A small sound classifier, trained from scratch.
Model: 5.4M parameters, log mel input, arch transformer, norm layernorm, activation quick_gelu, moe top_k, num experts 16, layers 12.
Training: adamw at rate 0.002, 10200 steps, batches of 64, held-out accuracy 69%.
Data: trained on chords played on synthesised instruments, 52083 training examples.
Rows from block 5 of a small sound classifier, named by matrix and row number. Rows with one number within an expert belong to one neuron, the router's apart. Each number is 128 + 32 x the weight over its row's rms, rounded and kept within 0 to 255. All counts start at 0. Numbers have three digits each. After the name is the row's rms in percent of the matrix's.
Before each expert's rows are labels from the 100 clips, of 14976, where the router gives the expert most weight on average: "responds to" is what is common among them; "loudest band" is the band of the loudest frequency at the time of the peak. Only what is clearly more common there than usual is listed. The data: chords played on synthesised instruments. In brackets: how many of the 100, against the usual share in percent.
# router: router (model.blocks.5.mlp.router.weight, 16x192), inputs 96-191
# up: expert up (model.blocks.5.mlp.up, 16x48x192), inputs 96-191
# down: expert down (model.blocks.5.mlp.down, 16x192x48, transposed), outputs 96-191

# expert 2
responds to: arpeggio (100 vs 50.2); playing: arpeggio down (91 vs 25); pink noise (26 vs 8)
loudest band: 250 to 500 Hz (70 vs 34.9)
router.2 096:169081137111116084166129173156092148145174117067168098160114095111095074148119101127050115140126104122100126119133148119179112185125110192092139098126078100119140126140154118140099115164175144158089172107075109123120107102081147149189130175120200091167108142165168159122165064104125135159
up.0 110:130161105143098126125099133115114085135113119081137119189127167092052139117131055221131167114159115081158128100149081157083113126119142152116138124164111191096134116039124146102089070146141118118148097148155142116093145124173077105131180166106123123126101145164084141122100088118098091144
down.0 091:072145112159147078171142176103128145086117166065151119114126142155071133145171123062123147085127076161102124134161112085128147150173099137092144113073099184163159104099179119089178084178124111123079129157091066116172152173149173122113091146124109129102073058122154136154141172106167151156
up.1 101:124103186088083135165096152138100095130168103113130142102120112102050097140060099138103122115103126105125152095080111130129107152085135169137154137179062136125144121113140117160051114161152159120161123117114117128141142150125144168162139137144169100137126109142139116126122050128123113137
down.1 100:112149153145126076178123153071139102124142126150162085091119157108090127105142064109095155040114089117133108130088085111108097140148123149113162129090069146185164155140138108131067107161124104120126110191139130107166128120210200134134125124115168120158130065112160161154129180184130143059
up.2 098:165101184108086124128122128139117076170122105170144137109151158073096103092088097132167104100109131100139132104089097133092085137076117109118138100158073143172135137142116091140118142151131122116173120127207163047081092103149179125180143117088114120188125130166136152120141098194129154080
down.2 092:080110144195135039209140146091110130098126136088148034137098169143138123092116128154105132094133090133126147093179126114143096215195083135138140145048031147154124140112160127137079082130164125138115125217136111123128086148119135109157111122128151101172115089159146086134093121152181152137
up.3 094:170084106155108119168138191092053120110127167186154107120082149153149112147155133074095123147163135118072096133164163104164137154085156148085114074146113132117150124119147096130143093177127121196097180135100162112113175075154191160203118108095154132136091099167164179146171181172171087162
down.3 091:123086107125198115154114108133142164151130122118145082183112116140183175124157092107109141092165111157177163178150071091115067135136154161109158116082118155126099097128167105123124130153193145142130111127140099151138075144074116055100116127152217122156128070172167111139124115099142161103
up.4 109:173118165130090111166119154099086072118150103133131077139120158100075122134096110172081160101123113088118138109111096119126111179130142188091169088137043166117126146092143119149080087196163160105111138130113139111110158119166109133185159142092161118160087119198123141151129075128165103130
down.4 113:092125117154134050170144160100097155101126131132169057088136146139112111132156093096086153061143074116132129153148103063108123165197120128165131182066103143157169142120190121083093105122132136148087124161124107131220110199149152160148095123108151127120110045111141133181111170125168134086

# expert 11
responds to: string section-like (27 vs 8.5)
loudest band: 500 to 1000 Hz (44 vs 16.5); 1000 to 2000 Hz (25 vs 6.2)
router.11 091:185152125116129148078091101134138096124134109153078151128138174114129142169136121169139174103102180093206155157123101154101164076107095110064075070117117165109108128123127131095152134194168127167167142074109164106077136087168143129146159093141088152152108141170116122097105107158079115148
up.0 090:171168148125124155123137100130135055152064145156025161082099146098123131182109116168173175118099180070204129093120079121116176107125108120117098096129116178105138150099113085142150110154134116147165134111118167101094178111189102118110134124094075103111124125141070107159080096178142103170
down.0 097:098157101104117146096126126123108105148118111157080133103135104125096116150128094090157107126223150092137118140147081062091149134137228107154126156102156109073155121120158085144160069082090083086144105100160090173176180173164093160082139102135158108140156090093110156198153165126187134129
up.1 107:156157092169123087202153127097146157071101140192149070094111154154189165091130173129094170140110070166158080128145142124163096165159118111119101112079107123092110117157106159119196114144130150084104163215088130123101121112143122120098130094110112134127165105109109131123112168120166143119
down.1 096:087106177084099063093134125165092094169160098091138102092141148073085122129097062161167032159159145122146158110130055101127122146189126105110144161093156145163123160128184107161045164125150126134145124078140096128192086151119136120117132120110139093181104096171125111169109095173158122128
up.2 094:166115092131142140120161178128082101117103166088156159065095108141186135103169206105117122146085125134137095150145176179198148102173082119127069114092125116141172123113076142149112184132064111113112161149113142152103135090147154107117072109151126135114155137119167132085148183124075100164
down.2 105:073153157124105133059142156100152076168118090115129187132147167077096116124121114143192074089146158087121123120101095121106111084082138120203172214155088171134115174117133106158086131069121099120165123094189116087145101154142126181122133074114124094107187109075143152110133105195104158103
up.3 094:156193134132111165120112072142157089130059120185025159080135146105111148161114115166184176119106181069200117092131090131108160101123109091105069096132125182102121128088097135133168109152145109157180128143141163110085171103177098133109154125133074139094128133148047120138101105150129101160
down.3 098:102164124106096117093128133108092082169096126148084126112132130131117088168110073084147091118218185105139119141139070065082145115153213140146117157091142136078181125104174076174151081086103079075136123086144096175186155171161096153099145095138124087150130095110081163215153155144191109112
up.4 107:154151061180155107152155152115133125118062177163121130081065150131185173124137192144146137128096135108158060101182125138152143121142098073130077131104119138102154125111091128124189129129068093127151160190113129153118157117107121104063075063163107135090148103098110152123152186131140122171
down.4 104:122127149073083124064099084175123102166159115128106129121164138082114112123114053142158067141179186112164160163097047080095140106133174117123153134127159149123129143129183086170091138130143106132166112045164140117178121159152108154124169176124113108149112100177091135201113092121171166104

# expert 6
responds to: arpeggio (85 vs 50.2); quiet level (78 vs 28.9); playing: arpeggio down (53 vs 25)
loudest band: 500 to 1000 Hz (41 vs 16.5)
router.6 105:204115111147161116131115163135119124134207101134152072136130079114112116173102067147072117138112103162153148119159147133141162155171121141050128062116143145150121136122142150149108168194169192173099109082101122144108112087073170126122114126134176155155069152167207092125077120150123123166
up.0 084:096130162119125135161158134140106140072119129127170131109128193117063178129127128138168177097130104104140139115144116134112102135072149157147147123143014149084131126041095110129114105120155119107179114187130118106145180118150079115139146085077149105100189146103104127103165093191127099114
down.0 081:124100114200092059173126103134118162134141114143171061135129121148188141104158159122038100158113070144139097142126114110145083187162119117129134142081173107126121094165159148105172099146136114149060109169096146113132058112084108120104143144110120164168139075133170157144149139115189168120
up.1 077:074135156145095095153125147065136045090131139154115170094151182114135125074129173175158130115138158111148137155082130115148121117142113162177162170070093129086099083141163095085112102089130111081172122115127153132149153165187090152160211100101101135140148118105083148162141118135135100127
down.1 089:141102156143095095157159080172156124165138098104224138072108102115156105088074132141102108182106080184172102077116066157153088152179114172145167130125118133108141137136107170176143097092126098147085131160167124078114091106111100108076116135053097114189144125114112128077167117141109162124
up.2 084:138191136158137164119114099096129074124086130181078176098143129115141087106117149141172135156172212107101108107144168135141180037121157124143121119118146143150152168096078124132141103085071085111174101134183212110120178148202106099092133120115117186110113149158084143144115137091124128111
down.2 081:093172190144078118111181088146138096136084090162132150159192118144059089193123095117155176147159124139172169137147093118065166116140110158138180115145095161119168091070098139113096082146132132112130095130114120151135159183189165146170147078093102125133092128141081114128129157148120103109
up.3 088:134072117162182122222122149121120166078121185134132046137105082181137129130135120087080147092108081112109122145189152120136101205145183098134121134112120111123129135136132138087130149136109153167099148192084100151140122154100150076120095090134185154108111102105173150166141144093179077134
down.3 095:156141102129169152191128083141171154131107156151138063152074091173154119190095132126075137131157104059206069118144115116098165157096178151155132175119179133072121098143145129064153108092123137152093112144129157141088129105121073112083151117211131160128166102104107125155135100079167125142
up.4 090:110095111129156062193145134119127175103131106162133077100184107213150196147149131054062108130087072169091127157151174089165103173130185117148173146125123124110123111149161138108128153122157154189094169147056117156147134118103189132131123087127130143109138081117135147174139163109200105114
down.4 094:121142081157122156154129141102158131112072156157118081209113118150171153140173152115115120127142094092131082146141124084108113136103155100186124192131181176081144147129186106128135123087070033144104085133177167166167124174121126135121132095169082160104145074099123190187148199143175130100

# expert 1
responds to: arpeggio (100 vs 50.2); playing: arpeggio down (73 vs 25); marimba-like (39 vs 8.5)
loudest band: 250 to 500 Hz (62 vs 34.9)
router.1 097:146089132148157099131125140134066166134183130097148076154105097133129060195121089102061077172190101137113145146146177100138152161163110176098142110098137138152122128134185126115106137163161156186076116083098121169156107127062129127153112170138161144155095127155200127138113126078144153160
up.0 094:145140121086130154118145078162129138103116129096144188096098139144150179135124159138153103138139127128184096117132127128164181083117118158146081143125139063120104083133059125101136172085143120107122120198129088167114151133130087158144118145190121113082183125090081124126118127103129096131
down.0 095:113125121109175127096116094156172163096119155144152131132118083157188145143145145134124190135117144133176119193189131133152130074149135197154064138099194102058080105144170149081179124105127162094143177109122122165146148152142095075063127083151110156116144159128120091096123102071121097159
up.1 099:090169153110110125109142061093139101129090126114095145136199202127130148057148175137147102100069156079158130148122081130129112107142125101180125166130142109118073101132095116120115113056134106032163095165144124123128117146185109133133183084112103096138168146127039134137127123148130143038
down.1 078:134182142143126165124172099091172131145122124148066072131156139105144090127129136134103140045170114097187098127106067123086144126150151148178143164125139133108100139112112101078172096081121128116130187117150153120072115117188100192100161105116123090141151099102112123128146128157121149037
up.2 106:116137106094151158098105069172147112154058182102074191121126102133138135146119122111140102142129186104110082123178126123104148030077122106186099175175156127110133119095099078148127107066067050146145086112149113146167138151123109105059126124165123163066146108070095159136189157080114121148
down.2 090:151128102159150143090074177136104137103148131074151186087114131083096151114139155124123099085079112137103073111118111182150082074065128127136130111180092074165130161136068157140152129109089102145161174152148102131105094111100136144164116128107168108132191179099186159066141144128058133111
up.3 099:111150187124057106112132079128146092146090149132095207063108130091083165129098122143190099160165142092158084101108065130140151105084123088177103156149133113145116136113087085141129077084069131115158091168165149156140161135175080182090144140152083097074200128097070137114138151145103124120
down.3 087:118126097181162081111068108160135146096104136099148082172089158124128158221106150192134119147162153122139054159234133131117101158157122131121091130096184176101087047103116153078130096134094132209122126099134156151155115125060109083068145119133144156109112163146133096122145051075123148170
up.4 092:172070112190161106176112178098120118116134134185178072162093126161130132173095125102070150169185089120147153125159101121112130168164169171072123072129102187086115127096151144166113082207144142183120129106108129172141201114095077109083111104122197163108090120190178131119119098122135160141
down.4 098:068076142108112088179134102157166128117121090171133062089088067137103142117100097122084122119079115120139139063092117060177097203106153131182152165082116103092160125154169103150091140075127129134150111153134088140178089180092147110130165124114146108101155071083167147176122109097187136137

# expert 12
responds to: marimba-like (59 vs 8.5); strummed (56 vs 24.4)
loudest band: 250 to 500 Hz (60 vs 34.9)
router.12 091:098055112131096103098131196148147169127161075148143116191193102153166134077189141126096137127100106216077166166109142137145063136134158111143179143133135087071132129193146176152129161132142123142099121104112114108137105123091106170156155141078160114149122116141173128127123167139112136117
up.0 113:122071077133088087077103186159152198105149102110136142191179131146145176095183153131131133096125135215079174169146129136160065125127134105136146129129136115080122111147128156131143156136129108127139150107126106139132133117058127153140161140116162121128127118138152109115129166129106123131
down.0 104:147143086127132082033108163134147152117128176113142222103138135177139176084187188094154122153133161185093161174202165133177141070153094093095054078117122111138101139136144150125155110172136098133111160050078132158123175124096185141112094171136142142089093148151141126097113188132072152160
up.1 077:109062069148089100133121191120140177115126110163184096130142102119151158069143173119085121100149069187074134115111105130170062140124174127163156152130110098086108120185153175112175120091120095125117136147118126107122086119107089163149148137100166124153169096089132153107157160126132160105
down.1 089:116112090154163107027096138153123122095135179097122203067129119170141135128170169111150138160153174169135173176190155135175168068146129138112044100110116096141117100125167135118141078155158120145118163018061117149171169130105181105137111189154167125117092165136161097109113152105091147167
up.2 105:118057064136104090111121189143158188122119107139125107169156096145139157089160143099101138106132115194078158141129090120149060148125171103152161143115125109059130129153141143133177113116124096125119147127119103122140116130065103165141137142111178115134144103110157138140149174118141160125
down.2 096:125144095139160101011105129138132130102112152102122227113128102155129154116179170097162141140128174159125172187168185131187164060155112108086060100125107096152099132131132128138156100170167115115127160019073118132146177140091161143114098186145165157095096137142156109110096179126099143160
up.3 094:071060079169091086120104184121162163097111089157138105167154112133115202102149121105094136100116093190077156123154098090150052159138174124178149174099105113065143142145162132128158109092110104144124128136116092142161131160080113164139144123121179123122156073078181127157124160128150152128
down.3 097:151137086129163098024094117136113116113114176109107224087118125161127133111157148108188123167137188160147159182166152129169151055166106134082067068125101128125133150137147121156154101177171107139140159012090115142140180134115160122114097189139172147139071138167156120131081168115105140157
up.4 070:115108184103189140190181097172115117146130124113106102062115094147132108154101097120095089147054094109163117117106121122150142149131094120183178170145137084198117132119099118136103165076123166128078110159117111125145101157147118097096098133168120146109158132099139131148120121086169119146
down.4 075:131114110207175131199105150107124133180120172160076048151057104135121131173100098117087122159164117119161102130105103085066105137139139105129138121096113147131111090129195114110164143159106137166137139150116209123136145101134114085097121162149160158147102110144154125175133138079209184093